From a checkpoint of a small rotation predictor: 64-pixel images.
Rows from block 4, named by matrix and row number. Rows with one number belong to one neuron. Each number is 500 + 25 x the weight over its row's rms, rounded and kept within 0 to 999. All counts start at 0. Numbers have three digits each. After the name is the row's rms in percent of the matrix's.
# gate: MLP gate (model.blocks.4.mlp.gate.weight, 640x160), inputs 0-159
# fc1: MLP up (model.blocks.4.mlp.fc1.weight, 640x160), inputs 0-159
# fc2: MLP down (model.blocks.4.mlp.fc2.weight, 160x640, transposed), outputs 0-159
gate.543 100:496512480491481485473521507481573503516497554482446528511475527498523468538529522483513467517510498510537511485458482516497538526561483541531489521530506519509501500497516527471471497444495503484489450517503475499461468510490488493507504507515475517519474480524477528447519495482514512506542500471505489504498571474474521473493507496514543498481482486521513527516498529485509472447549488502520503533479501488523533494489488493451496469489458427510454487497510531508505494490482513
gate.544 106:490508487484483517486488447506510531471532500489535485472516508499520503510467499494480496510489483559508497524509549479473480479500509503450475533492541518483495532516440492541516522457484497477498540501550509478538516532506515507458544472518504525484461496497492569480559518474498469549478490491512535543486503488512515480499501532495479576488482510508451521493499490517500510524502480495487491468513465477477487453463506440523478489510494495477472521474513516504488490531522500
gate.545 098:454499529509543467511505501480528497492466443495492499475503487488523479506510497524467508537522448481543501518443560495476500460513517523494470491508501440538495510495519511491472512533490532495512464546470480503482523540498461500499525538509547517486501470526505531516464508534505469519540506474476502514494513508534493520464465498474531478512492513511496492500474523488485506486556500494496493506533527497518518460514486449510502480425488447513482505559493512524482518501503495
gate.546 102:489528461492484484498473518494496521493478516513502452474501526489533505496470527514521466511517522518487489501563492477511503481514486509494463554514562475521424468524505490469503489492506469500490523512472501519496490449519491513498492507510514522557508474533515535480562503520480519485521525481471514492492477545497490501519500503480524511587470506463475454482512507508498468489503498489521420496470503478485485523485495457521501537496497478488489522472550460529509491513510495
gate.547 091:469481480502505509531489442516471523518510520502537486536440503501533525559485521506538511529502505511449494479495486491544521499475540468541497539555510538466525494507473519503525518464461491498521524489531521508482483524505426499451498474514452460484487472499501478520496527462490524493461555478499485485539522478497456515507533500495472526516511533499480498488520495498487489518501501477470479479476476524457490506495474509485461525497508521517511535486517514505467475534522507
gate.548 106:490488485522510501522442531529523483506494534496534508496505527490487475485524524532439494517449475504506490529510460481522556460545502490530494512514519532496477550515494496494511502477436473487488510495505500529515479442529478520496525463487545481501481504479488465527505525489493505523450523485486539521459485492496531490473519502536483521542490508526510481479494507464517476532488513465495488488477519518486523512514501529514513515494525497501512517473483454487470408522503554
gate.549 096:492466501491489517481552492499477470468494511474548459459534491459469544535452541505456492511464527510505497511512506470498533481528526532506500529500526471489494526522489486516501522495487447468492465494493472510491501496507515522458540498520533471467475516514466566464504516503521498484481465503522510533515522495526530510433523508454476519503493555508523518497501494512488515482489483507517534455524491488482503486481466507512481512474552484482475510551494497521560504488485519
gate.550 104:424482521491454544530506460499531501497539481458469495524548491504513463503489540515554495490556481539497481506478554492482484528501512502497450494505489496480473513477501547462467477475530499499487500475480478485502483494524489478453476467511504503478501520515458491519496505503511499443500533490511513472538515502483515539504500485510512521513496489499554507514556498508507499476545504499494520504495488465509477474471496474500501536500553513524526462470540497550460517492532493
gate.551 114:495463499492508468483527513496537501504590526503469505499515399528504456487522519539498469481494518492472530549488453506496501506522490539511474480506512528514493488557536483483463530488511495519515498480493475465496473471519514505541503471492523496501505505519522477464534471528508508456504490498456518520514491504538518520452523495500521492506524500521492503512524451478524515443525502507499507469466463478477486486518500453499527521495492515490495525491522543487501486486509547
gate.552 086:527499505499534491474503529519530513515484534468505499473495485518426511482514522500504539519492505515501467521475489462548452526529508462494530508533473497499469490533507529470510517503456512550458511486522490509483480485531515462472532484491490533498510557495490485493513457459530498479502504533500469443465516559471506475496470496519500540543490489534495472532516495470505484522533513496497489525479537480484496482531524540499547552510502513498517490524500503510464478444502496
gate.553 087:520510461504518509476434506471520509513484502492468504535481489528571514476509481517497480519526489510503501479481451503501494497511527514480535499525508551496475492499477473486515518537521505504503474503478519476498575476545518510495483495413486475495529491516531477525501494476516498553506537527512486500504483457493516503487504505506478557522542544506532520524511493481477490532476453515437464521505490489453495470503466508468472494521493517495511486502502500503455472532481529
gate.554 119:474434520529494542519489497479517409478492524497485484486501503484516488506528478494494460515482534502487502523474526426520488487487515509528532480510528508500493542482505530506499478465518544466421512505522496539521487515504501487510494466511481511469477469518500508509489515474522479488506511477476516475534507504518494499491516552515470479489547471543488498545493555455486513498529476505552527519527494515544519490517499458488521478517457464489491486495495517500491519485523479
gate.555 101:442507487456526483458519485499487506502508516519487487471495549545497483507535507493502517487518479492480490527555488480459500483518495514494496507497504506491476488469529495478488496496519549498513520511561503487489500540512510526483514537495538508519506488498516477496497572479536501485493496483480532490515493500464464517478507564466491506539523467465491535490541580492474499524504498499452518519490505463510484488431510506509483524505511455476458469485503546478501449481506525
gate.556 079:516509536539498492547469478522493497497504524512488505541516496537487497467538480513494468499516531501536502476517467482519552532486534515510502486500510487492532496463493510534495486510474463488482517476464519506481499494511484491466528527504482481486489541501463467532466449495501488511536510503506487453473490493474520486468510453543487525501460505475506461448554500508535506489468517523480521534432560516486539536479493505469524530518524514494522487469530509449474505494531528
gate.557 087:445464515492430525550488543491537492500518501470503477493501480492526453500505483520545481502509465534514528499517494486497519481519472524504525521507451526513496474503509534499469495498532516553478476465443462493494507466500492463448453510496472494463502508497484467515474527487499530484514492532521512510501495516500504523494522489535494535493474495494523509532520515509503511510517528493458525481470498507513507473482504502451530545501513539529483540432487505552499449485515530
gate.558 096:469492499506515517529489466489498501503518480515506499497481541496524503494500536532517465513543494486496518504487450519507468495458482500554495512581496530481536485450484507457492499448483515490525478492549480501505519505511534540485499482485559491554532505477533478510496531490480517465502484489499521474509482516463493498507534523509494490483471512454501498478481542488453528482554474497476489482486486422525522470479466529475503482487461509501509507489495492464514467531536511
gate.559 107:466481506501495507480502558484526494493494490497506516537538438521507505501522500504478477498463520522501521489476505484525505498475526467506501464492507544521486477513434517525499497446492510473506474543492484487539443499532556490487534533491555529515475537530503476482508477565504481477514577491450507515538491477492481463507458499491484522495541539493479496518510519491495501476525488502494495529522468499519502506526486520452485520537508497478468485501525520526530485464502495
gate.560 083:494512496487532498542457476520501473489527483521520471498473527464495512504499467462523487471474480500514491503483490518496464503492505498514517484509528465505526530532484501486495519516494514499494460479528484538500541506523488515526483512537514444490513495470518490540519483553539560503501525456456510508550462457513537460468569516473509476491480508548488492530481473516557546489500501522519508492461463530470452487520487520525486493482483498457474479524470477497483515482511488
gate.561 100:538503524545559522504463501490534504488503526468525494514587448489534496443497506493493499483534463502458495525486514452482483480515502471478493476464511497533535504538489477501469474519506498515528490524540467499535524535510492492515467493474494486498504467525508597455498488512472472505503490524471485533528527498547518506503482484501483525461512489492484493486519495532471484496491495461488522478519507533508505490468503477494499544521510516472499536478505504474488497519501458
gate.562 103:463469501494481500489528491510505493540485543477474463500557473466485468443525474489470502469482522518492483503568463516501492481515491491496504492529490463503539485497533561530479509513496472526481490486472490455517482472528484535501464473473470483489468543486506501510465508500483501499553484526479496493488547523469486526490504531579537510519454510455523522549515519511461500534484503503494509465491499495496512472487475487516536504534480507490495491503527495536500495489529469
gate.563 094:450551498476506473488521530512500536514516503468475506531552507509539514469498492479483524512523524519507491455493479462521515489475545496500505543523500495501485539529468513509533506481468480463505475509502480509486462526484499483501544525476536516489457483485474482491545530510469480508481514506556490514408501510498512489513491480519519526554458545485492514519508481484500479464505492531490440502515509489519496486536528525536530507532492510472530471511510498514521462454491499
gate.564 088:509474496489481449499461530480529506513510493506477525440520457468549504516455476479482505486433537510518484459482485496500492520481502512498508530483541503532467477548493491500483499492496508472493492484520492494500493503504537510527463539470531470520502525518487530481544504562486563515512471515503448569511498556494505503510478472524509502505480507483485475489479479488474507491514503518553514455526490499530463510512507497517508482483512482450483529523453474489489515463492505
gate.565 107:524470552536503475485481560523504506487485471511487508516546467515515545471514515449514500494553491509490500515471490495485501526485485495453516507478492520493502510567486506503512489541443459460473496510528506468527477537485488423486481469496482464513495528505516539482508487465505462516492526515517504521492497487434497510508489488512494502489508487507537514503519529522529507522489530498512473482540463499506515505500499525490482526541476497473510480558547451508453516474510490
gate.566 094:449548490499522435485463514500507515511542481496544496541496511513474495464533523463519476484544500505525499519475520479489502488526474503500468529532499526470449530536527491462525476535521504523478485500480499513492497492480516522486508503526538498527509483534539513511472439515503532497470497509511509476443487487498505517459490477515479545477484455489525536471463495523521483449515525484527468512468509488488515532511545471484459476533488466526485505503498487529495509546520521
gate.567 098:545510511486473479492455473519548505492518511491453574534465489528516520502526492478515517516510524523477488521466499503525521497511518493517491522523513559518489555508444514525508498455447499476511468535555489490501496504498462503511502518449527494512540469472494491505479483486490523514544559464485512484519534493475456483530503473505501500481518526517504483462472506524487521478525476467506492501456511529478490490512508512460479501479479529520478506526498486463527466458474523
gate.568 087:492528488489539511512465471480489495514483495511488488463472521472520501461513527505495519476487511519523478498500525522530491557517543485524484459514495501445500499509472482485507466490486495486484535517486494471488519484476488518522492504458537478509511505516540516525499537528506517528492462500486519495475509507520462528531493507536519460502478484452478494490534489532496493474525518495530485487540516549450500496459519457547490456492504488419536525511522467516447503561459519
gate.569 099:506512496534483456458529473506493522472518530512506467483505486475522508456512469498505486525502514458519518473490492495453461468521493530463520470494553492509471466553528483517540531510486489505483532499500530452503513542505459507533500514471500499504478506516485554460482498478490517474552501509502489521518501491495533499424536513527509503488513530548505490527451531524517487509481493476524490541502510514506520464451492460503466476466509510514502530525547489510468533504477492
gate.570 104:467497475495512500513508555496459490487499478481481465505526502519583560501520510486553483491516470476511522422502484508499521527509538517484496518489513486460477506510479517501509493527520503454495482483529480515503502514529507415549472441528485501538478442497493514477545509479465499424514483507532535513516479492522509521532480488521517507482523538510544477530497488492528481488492506522512497486476507511517505498490508509500528491505510489519482479515501490536477497500473517
fc1.543 092:523558495470528520485466475499470485502493491493480529543485477505482497516488513511521493516485514533496494485479502527530491486517500505473480479500516465522457455483501489461505497524464554503469517467461475497474521464507545490471509438465479504494529610516485476523523552527550525525508488534470517488490513511511531505468484525551496522522490559490498493503503507453499493494513486502500485494502524494483492474503491452509501465485513514469505532495443515499512495492507478
fc1.544 103:518500519471531523501522522494477519521524500474489500534477524486506525527543518456472498483538557522498513469509495456515469486491510499536510520498491489521492514488476488545490471500476507470515465523507499436485476478520464504502498536505526478474484493497490482473556533476475512502484508525534507481530532479467498460492575509534471489501543512494483517487491524515528473464523508531499531533470472491483523546467459497466523530509510527453503508505488437511508496444496523
fc1.545 101:485498478510462512490505501494483491545525500493468458400475520486494501507527496510486505503515495495508476523482474501477507462486495496525492493549498459504469473483538513510483517512502486540489475490512515524498505507512484545529474527503500504513478486521542407470512511472485515512513534478503456503532489492506502516502549524528506481525524500509473500548478571484527496525489507538519511493505501471517534495525458499472504464469446515504483508524453507525534488556509516
fc1.546 106:494525526441532517477488506499530551526511528474490501545565507495507494561508474457500486513545505523483536524473501529526537488521466488519510477497450497518543473498506484463520477479512498483539494495486462495494491486554489507495506490507503504506483492505477518491513503493498537528524484500465495477475559500520436484520537460491505498500505512455447485496522543441483473508459478489502479472500509489468518516503514486508499487499424492497519540490502499506531495479509534
fc1.547 090:519483529499512554514504494504488525484480519509495508447507486472507480485502548504523517517504534472537490515489522527502503490517466505541537523486468468486470481520512495448488509489501500472523567517521494525435513522460526527507501492491492533483444501514530493510500477502544495473477458460510485450478519452530501505488506506489468444510468526491505498473469499483526510460545497524469493563560509461503511527487472518476533482492544495481517476491491503491509514516471483
fc1.548 106:488505473498477488469502510496523519501461478487539496561507508512503497521537502450504494522498474514509526478494512481494486446498489490482504491519507497504501494519497488447469473504526491532489436555461504510515502536517460539489455517484489474540499458506517501486557499523533546495498523505493479495507505539516497512526537460511453479488498496442525511534491532477484521552494460479479490492557500525511496504484544462528538470505498472454462507483508489510540496462491494
fc1.549 091:493547472464480495532492499468500500488483477497510486528569514488473454495546504509526457476509454517521508497529473522488493570509524529503472487467526504502483487497501511503490500487514526495500462526436509468472495500535489449493502547511506507503517520530495485509522483491512455503489479564490505512471497509491501483479532526511506467499508532463483515536537523493437505481498553513517518522522465477492519495445471470544509477512494473481516517472519521488504543464537502
fc1.550 104:581495512478494466498512496511497485486474508500514530487486509523488528467549465454522516505479501499469510486475505535489532466517516489449533478497507546540513504535484498472535500493471498491468475532529494504517488503493514459479520500482552506504515465493520530499509476520493539521474545494455516537473469485538509458511495506488509528507480548504426466543492512520500512533492468441516482509493519474507466516513534474511494481534471498540510528526483481464504478510473515
fc1.551 105:538512500516449535541456536516547460468492474486506452535505484495467508476475526496530503515505487489535485499499510479483473480516494512488487507498482480492475510477509523522463479547496482507478471543419519489476498511505481479503469514534452483452490468485468488500511471510510491491531484539459529500522494499510468541506519539520537506481468468500475503493500505539540495542511545515532542517525475471506506531488550490507542496527485486485498532465498481530508497525473480
fc1.552 084:473506507504498490532487493516483507498488526508526501558454501516485514470444515464468470491468511497485514501476519509516486483472542466474484529502511511466491522497490488540484497491543512475516493516404513491570495533475484496510452510476513456523516513513525490516516551503525536476520513456497503495479511513488452508577503494490515467507516477483506527486526516491494503519481502482452488434528467505499528506506505497544491496524510497484538471523524493519489508520509452
fc1.553 090:460482542496551445528529511452517499503520509505472464453470525482498539455523517492460487530524487494552500506479480499509483487468513479477484552540496522554480475501530530515531516485494501476504478500518496517462508514511530497537493493512496490537462533516490491463453501512506491469512508454506535530484498491467502523463515511495502482482449471493501490506534508506525489516517527516527547502511542482478523473474492508499467428493488494557530484499540491530510500515495488
fc1.554 133:503507490499484480478501539473497498502495527486467486503498504457505461487487522489453497497539483564490507510488526488528479493487508535558517476491495508444504483469449506492544489488498510468509418497510493509434502508511490480495523475536510463485481507491435545484515526517503511518524497449505503512473547496499465471538469490506527499501484523510455504519502508496484489476520463574508495471509485511526486479510471508541512485488490487481521496462488519524563510514532497
fc1.555 100:506488530475469492503481505416456483492475516500497541507550481490504481510508530489516489495433521485448512528491533517488495487510470502483458494496508542504526485484491483523494492463474478509518506504547521515531453484534567487513487510507485483517508537498479521481454517501488484525434514474509505499474509494534474507579510534514509520494521495509508503488507517493530482529500494471487501501501485511522500494513508522514472553537448530526506563476484487488525464506469512
fc1.556 081:451469534503433481529493509509467485504496506519527527517510497453487520476516527488473506487560491476484499506532536516537513520503518463505490498459505475454496523497507475561517486536502524540473559514525495510520480508489517533509513491502479450508484488478468507500508510499521487534493509493483508469496494472489527517502520471524468480506495475565537502502491441468501508531524511486502485537520502547530468518497482473479512516516518484485420454515476492508448483496480484
fc1.557 091:494516491460508521486523476495475547509472475506490537559473485515493499499499471471527507533473482492532512499523483510482514494526489489484485462499479503503505482500518471530529444481531483486491513570542505465499523534520500524482490481499526491511443518473511529510525488545473534536499510515491525499518497494476525487498518484459528513510466503444439474466524560503526500486496454476482490493508507541484525494492554504485497493473520448496512489553515517485524546533464486
fc1.558 093:506513495499518517521490478494491509485443515476504502457516488494446481488551524494515531486501482505487453526479518479494481516505494464501475474513469518449487513508475537493547503519519488489536504549544460501503468510501492502465459473457555491493507529449484497551529559491501501518493544533511518450514493505463481501563490513485480522503521492524490477517531510504517537487533483466486517487524485486519504481468556521556508493499487484471488469526497520520492509539531497
fc1.559 104:474572452510533494513477505479519483477509502509490475497521492495512521475487554473470502505439484486536529524497469461495541546526495502532478532510481495495520564491474501482488490505426507485482500505481514542480528519472482486502515547531529508466514485503487500530506509539511462512517546473472537489457509525512487504472515483512484537503516533520525495499471497510467487481511510517538526527524493509504499522492449466529492470537498478469457500464495473503453521484501511
fc1.560 087:467534489492551500510481508499536465491528491475502488465497488546502505486486521544542488510508491470472500536505534525490513491475537476498541518504522509522521516485498501519476471467546506497492511466489483498536537468564487514530500509516543471530509563494482486467474515498531532533508517480462520479499515470509484438518506512491464472530525455488458529521528529456489505478482521472494527494489463493449513484465507470518432504495492508491493483470496501491484496529502543
fc1.561 108:533484511500502471500459501482484464528480540473464509512515483527536519500558468468529490522490515492462508514484528508502474520498493520510516502525506521522528497489539510491499515467488498544506508508518469482469466534500461506524506434458487515529527523480528489537516506403498488485506492482547467509490519478544494509528560551526522494486526495503504496506459500496501511520487456517501494508528501494493499477545469496436510463461463493493501499528478472530509504538510493
fc1.562 110:522494493456544463478476524493492509467536494506506504513487464513525541535482523492528497523492507499532527541494488493459515509534517515471529504481495514523485475508460456511549516456509501462509501535517503486503529524500536533507521494523525526508493507494510474503542482504505512459453514489499544563487480523524487523461534468433495533511531504484446492464491488494552476490479486471491504508505487486501463517523509463507455482432524464505489510505496480481520546501469499
fc1.563 090:488506520531485509478504459503532491463513496521479483510510553509555528505517468508526519490450500524528478459487527456524535490482501510511521485467482458489456553510494486546517534505501475490462488505537516502480447516448528504491543490519465500504496526475497481455493485511522492524502490485509530484507509460525511512510498482535492491502485493513522494482463505505593514552460487525534499538484546527561463492501493492472500491520494471506505491486520502501488488464472490
fc1.564 091:503489541514548491470454550480508505494503522474466483530488499505498509510514536495446515478524502488499507471522497485505487507505535520454499484477484494523516522535520499493487477512474466510521486479539477492510453557461535548506509494515503512492499458511510483506508482539510467451478484477496511505523493512462533499491491532519480566471549500536518479483465494545511511509466482503515507490539514507525488488497517507481476512536515484532462405517524484521465530490468473
fc1.565 101:459526469473488503456505490536501498482485487503485508549510507472506490545505508505542552476532490534456424465475501487502511487494515530485484490534503482498468528544459491429492462506535480491491491468477502479467471522532494479463523478521537504477502505545503507493505507519518503473495486528476479522514504531493437501521465481504461516554479523518523523487512506457559524471516476528494481519520526500476512529525502499502510530473494519519500501502498503453531488464499488
fc1.566 093:469484498475542496487509525491508463483505503494467510471516433493502533479511524463511500494494476506520505482546516492496429502513506482528501500530483496441504519516486535468517472536506462483512458488483496500474443481533526486501518505469508485500519519481510519491511521510516517481482481497507526545494521481524492515526493524484486474478529501537514496464439461512518507489520529512481519534451522494529507559494521547449542545491504473518469504480473507498545488515466557
fc1.567 096:502467536495438484471520514514520505509472505497520533499484489498521514501504538473514535467503533486542485479499527459463523514509478479521521476496501507535507484518487524464503500495516451490502489496497510535498524518510488478509538558518479564499477465516454475486487486515547475457544502496526531488455492486487477518524523501499473494486454486494454523486513511553491480546490522491489468522474501487493508528490442539515519536497494467533468553483515505543539511479486536
fc1.568 084:503552529438503520508435455523527505529473502519507476479496499503469493526564524489481475502533525489518512486472534504495486496486495507477464490541489533534504511500498491479473524452537504498523512552498503486478534486479484498478537521472496495514475487524530536552525488470502494540486483535492529465515489494501465458447537512486496479464470501500506529494493485486494514487504541494433506541494496522466506509464513511489507453433492501503477491499499503538490512499523526
fc1.569 093:516503484479492503493532509508502504509518509487492489540492500504475497509498464458536516478542491466496480472475475483498479521520499495462493499515505511489464494493512519453546457463518549485482514483434502523499556519495499468513526552515512480512528513497459500512511502502482508516503519564503502485487523507448452453515519492469521501512463505502461528494545511524455454499490526518527495552473512472450512578514490534517491521516528514496488487520532496535499521464466503
fc1.570 104:528471488469510551511527510531521529525488539504546479509518508536509538478434526496505496489506496472497505502524488502437496498408506425506530495502505516529508470502529479519509486505480439497522541482499530506560520521484488498477500491501506486493457511498437516492514480471503514491524484492503510488510511512494518505498487495523483512497517538479489480502507505502469499503456498534517496445498489496510514492480515505474521473474490468476534492478497510485542504517592485
fc2.543 095:537488484474511469464542528490458492484500476570485523504510507512501532485459457512496502516496541481519501493486515482500484497499501474475482471477467519490521505513479469439510495536511517508493517498523556491521499497451499466518471547474540480504469488514482516537528488495493495454512511565538485526472576524540501550545512494537517513492473532472515510535501508528496485508489538512521495500503499494524473498507544500527501498540516464524498482521504546493505469533516503
fc2.544 103:482504465510530566543513499519468512467492483543469486512539457512518504516473496468517515490468482494496495494536491492511473485503533506525485532487503461474505515498502474527529470450509495536510487491520485521500528508506473487513537454488468503525423560512502497534480516471477487524533538507502456506515461521512505523472483487491512482495503493532507492520458516494565485504538477506487502476501510536518496527480539523524526569467465481493518534507472453514492503523485489
fc2.545 094:579472527515471493487480545485481507469489558502485496466496518505514457486480524485485495491470521528496506511507559486505498500481508498491497517488519513524507492529518505521511493436534507517502491515504532494473473485500520505480546544549487512498460506505535517492508460502492572444489445511512520494492490494520492516479515493535519508515530515478502494528519502483505507453507499485482506494462526435473526508503514533500513503482507532465524422453510461490524532486498482
fc2.546 106:542501513518518468504484515483511431504504500486489500493496510500501507510489484494480571481499487499500571497438478491498506492503508501510452503508449504482498569534496513512477470484494512502427491487505530556501497537487508533510515520495525502542518532568494517490517540514499504486495493513494504495502497504532468485509491517462473483415513478492491496472480468527473517489495500503552433508485484501497492500573489485503492497511505518529487472500459491497493521494511498
fc2.547 089:560523513512518468531448449493494490537517437473513507520541491495503524523532524483542511500491509514438504503481455490479538452481499475527508497482518527473444475492501515501486533514488544490483510483515498474484547511518513476485521506500495498504494523493477483499537527513503497527532537515505460496498476499491485503502507488466483480493440458531466497483519475522488503467486496520503479523508491497457447488500470458493432487507530503518491542543516513542490525496499539
fc2.548 105:549529507524525479502484533500499479489536495433530516481495468511510498467471478526550518521501492490521520493500488528498486452514518497513503462519500503510495506487501542483498466510524454495502474445519433483508519502482469487507516501504474447507488524496503469498485503518474440504495491471452471509492502502503493549511510528487513491489490519539552513519469496507512470552556525513498491489550497544515461493503472518478504521509487462476510513573491540507474461481496528
fc2.549 093:498488520533507553436501481486477491471497562505525506496480503528521486489446464499512500494501504486515513493500530519521426548508509513492485421535489498508536510498490503489458490502502477502505516482530476488494494520484514514510517502476473482503502505509448519521482543537512493493495450501487515508434466483505492468545527522553495508499545532510502503511481508498505455541526488483517498487536508507512523506515503510518533540556442492501519540506492489478554490490514493
fc2.550 098:489500496483481480452524503513491475521507474361516504484481499480566517503459510531505495513496522485490501493480493523445482550516469537491550491477476504551533503491498551506477508532499478537505471504532458534524517499512501474493524519484512536504481488498496495530534495493525470501524503487516469501520491468492498491514563491514478519491486495515484490507497533523534486504463521526486501504500488511467487487485474508521473463479510523487453475490472513515522490518500534
fc2.551 108:488539499484472569490492520482490514530543509510534495531451578522499484494548497533477493541531490511508490505513501511500483483480485494542514496514512514532523482487528503573502492547459496503522501487476511448478504502502472500487530495449515479499476496488456530508517514477499475506486498508465502481472514462464498496460547502472492490514480513496488536478510521493556521519500547482509515507527495535487514434493505467518495525475496488473482512544532493499498454471472524
fc2.552 084:486504499536531549507508483515489500492509493421481497467496500488482448495451485471529505485520463526480508493515533516539513493470517517493448491503490484541505514510513526598499469507500483522487529473533446522478491506524484517508513467523504476493542519492500521461476499475469504502447512465479497493471418522474525522517470472510527503488518507511467487477481506495555472502512490478517491476478528531492514507502514512482524479528481516502531500462479500488476519504496461
fc2.553 087:533516493450532482515470506496454483546505498458519524443458490490490533502441486531496500546498477497510506508481451543496508512500529462544508508464493481546513492483484491471473463495540512484508506482485503511499491489505489468508477473484514485480482494489469518533498477530512496470490523537532502494459491480499498441580493509513470495503504483479451511527516475530524478493531536495489503499503451537495490490488539498522509507459499493474492494539530486490562462496469477
fc2.554 139:502478513525492524503528546491477504470473506511512509457512508496523448546484502524496493544503516521540490515480511510545484516483523497490485511516514491521497504504507486475472476505503541495496508526454507471481484499497474485506475442477527499503477557501503509507517535473514504472599507579492507507480515504486501434521466510504507540500501565500515523499484517506474487481511502458488505459500498498516488521501474498549515541464507454530495517475517531506471490544467472
fc2.555 106:489521504466504534513497509528536445481527514493515471546466485518485480485520485497485565479492492522506554510454484536507477480485508500512516476462458516488510554518528500510503480526474480491450495487510505511484482528469472532476480497487472498484480497538494491512491557485516480531507495511501481488515493526528487528465481526488457473439539493499524514460467493535479510505505491477578448513508523511464518506547502504534507486525513463502479537494455486489521488477472495
fc2.556 079:551458462493524484496532514479513494494484488504474450529516481486483496468502469511514499507484534490514508513506509461473484480509475541518518568515504501503510503519510524534507523481510479533504484482523507485497476512490507479510530530532507525514552497510510549482558411490458523479503534471488492500495524540493498501528498515580476489497528531488506455471496548532494509516518472506478502469446507464508493532526539516488503501508498455497493481474491526474514549480494490
fc2.557 088:551514520514447502484521511508470495498479483440474483479474522479490493495432466495479495472420500497487516472495527524498503530496493524435468502552481529512538494522502568482492526500484531517493543491526505526492513495499503500507505522520483496533515514504487505496525481493517525465484490507534498491487496513502488480513509524470518533493471513473473413481536530515480520452486534504509496481481491493489510516496506516491524460536528575491530504487492477486471508525483518
fc2.558 087:480489520497485480471532456485506508457494495546476493486484509518495475506467513455496494499500492493526509486497523451457503484494514541471492518503499473516492509496518462503475518526538503520505521493478569478495500513510514530521490482478465517568509481522451545542511526484506446541495517490452487512481498499494473483518501522506480536503498550487435468423490510520501502492459555480496497473486499498448489480501463501488538487559475475502511520488507478482510508484472502
fc2.559 107:492499521468515554488521473501512486547507508574500503489566470494472498518501492509489516531543500502544503511484461499543513540503495462524471486491516504467471514475501407431507506528514527498488464496506579465495472496530482491482471527485482526470486509510492459496512539431520484539502543528459477492524507526475472518522516511470490479494507501499513504538511499496501512506462493481511490510506491503516488510515496500492506513451514498496486520508482487482491474526496520
fc2.560 086:481498507514508515458558481485507503552493526508493511409536485478503505456488506505506497448525500501475497495503513543500494491498452493481515453503504463515549509508492501511521476548492499523499486491574487502500496547469501508490540482504529504486512485530462519530532539552462512480508513491482526512449534478501463523493500503478502528503494544521468513538488527478535512498504479483542517482502481504494530505479547485507559535508466498494523446508493500504509502493501475
fc2.561 106:500512487510489449469460503490532512457496414557485508474453470499539489539504488449471489468470485514472485496498488491499528530484481510509443512503504510503490491511509494532469527486523512514504505550481512547497506481510480481502496501568541506533567470496472475498463475473527524488473486462511515479511497512490506535509489474486466509504486485496500477500505518491496461504499486490487502527485497497516485505519527489453478471512505555548516470462501519492504554536487533
fc2.562 102:547530505496467523459520521481457491512498545391521496504457532500511510517434475503467502494494510493463509508501538501465523523514489529470469459509502484492531494514497604529472500491523493499507501475509469489492497516524534485481495496493483482509549507475452515543503463518491493483494478486483506486487457517470486478521524526518518493499494496480493464475521530502494527497504538509505504488530473508496487479505511525530552470487469480502481506516508471490531481472487502
fc2.563 085:471485518479455497527493520475534532499517460531489523539552537480534506496527522500465491475455540494551488494492513487458476548512486502496506523456526488484485476514502504511527523522445533489504483526419516479495534502520530461505490444488494486466512492475491455528503516447466479554507518489486499516516565481517505491508525494517487529507493512506496493529473525489493512520472475526484511473473506507495516501515439490509471534476502488515519526506498497498529457491475498
fc2.564 086:472501502485475531545523487490428513517474469577485519545514505437538558504498536514513498484510534512499488500496517466484499551487484480504447531489489536456453522514502452441522505493516520484512486542502526494502506503523491480502469501501523516516453484501513463471488523478494509509509530497523496497540524549499511527497469502488506486501507486520462471489451466498485517485515509508453507479491482502516502504512528506520451504507508525496493511487495452534489555506504486
fc2.565 103:495504502529502468526442521507502477504502530413524544501517561501504489514512526530510512482466513508488499504492535549507500463487501508510523483483484499483495517510505568513471495484492525476500466488474438525504494509459519516505518498497458519496490521528493485437500501509448514510508487501483520491513510512530467486501493497509529501492526467523552508517500562483496543489546471504511490519483494490493552518485486504461518473495541499485494486520497553544428509510511503
fc2.566 088:505504497533501529475577508449476504567494534500502496552457534462507535493484491490496497503524499508537495502490463536516508536516477521525470483550490518532527507492508520496496518507492510474503534547440474500481458519489490518460479495506513528483464473516501516467499501513481467456497499503474527517482508495506492463479477520478502487501490543467514492482489507477480556510526534521505496485503528510460558474498474511509491508482509488504492512462503464441520509451552497
fc2.567 091:532500465488476477541470491497518487547486500385502494513522554522500496504524521485504501523496516501483493516497507527503519517498506500465507521542531504477484502471517529541473482526489503509493451534490433455468490476484505510469488483487467528509503487481479522449513534548436495476503487494480517490496494511467511521479485495532485500501491484534417500464528515513446516518540488500513504504501466475481488504478512511502488458472492493498527519515522522511505498468484494
fc2.568 080:541518516491565543466467531486500492503537495547502513488507500493548486478491500520482513446510492494466488503511542559480488471482500484462466493497479481485525502507502490478491526495518474505522456512570538455526496504466473430520513531514447545521446485482482494498494461517541507466506526536496532489473524498497515496514516505479491514511506454479499472545500485522527490494527514498506500491512491534522500526515512547502538550472485502475505502536485473513515486483501509
fc2.569 090:499497509483500474501476500512488497498493458471465492451485477501504510503527497509507502485429503509523504479500483475512442473504498508552531481492512474521514476481502523473476517518472505503517516486479476497521475496511525524527514514472483502449488568480563484522475509445464492527470481529460464510549518470494503460512531520493505509509506487513535471511504518475488521515541481514482514502504516540550442503506442496486503525543542535486535540542498510543521512509507522
fc2.570 101:521509520463509516481506474514483494513509516515507457487482515523493431483513461499499502497514536583514493557498515482566489530440499495518504500500518517505498494482589497481489508528499507471506511494546503498417477490503493496460475510474487494521492493494494517527509504462505498454493492519475491467480497520517513493527521491569499492511541519487490541467500525500497496501495507425492510492509527509518499502494486510539515512486553490495492510524502483505542464508459507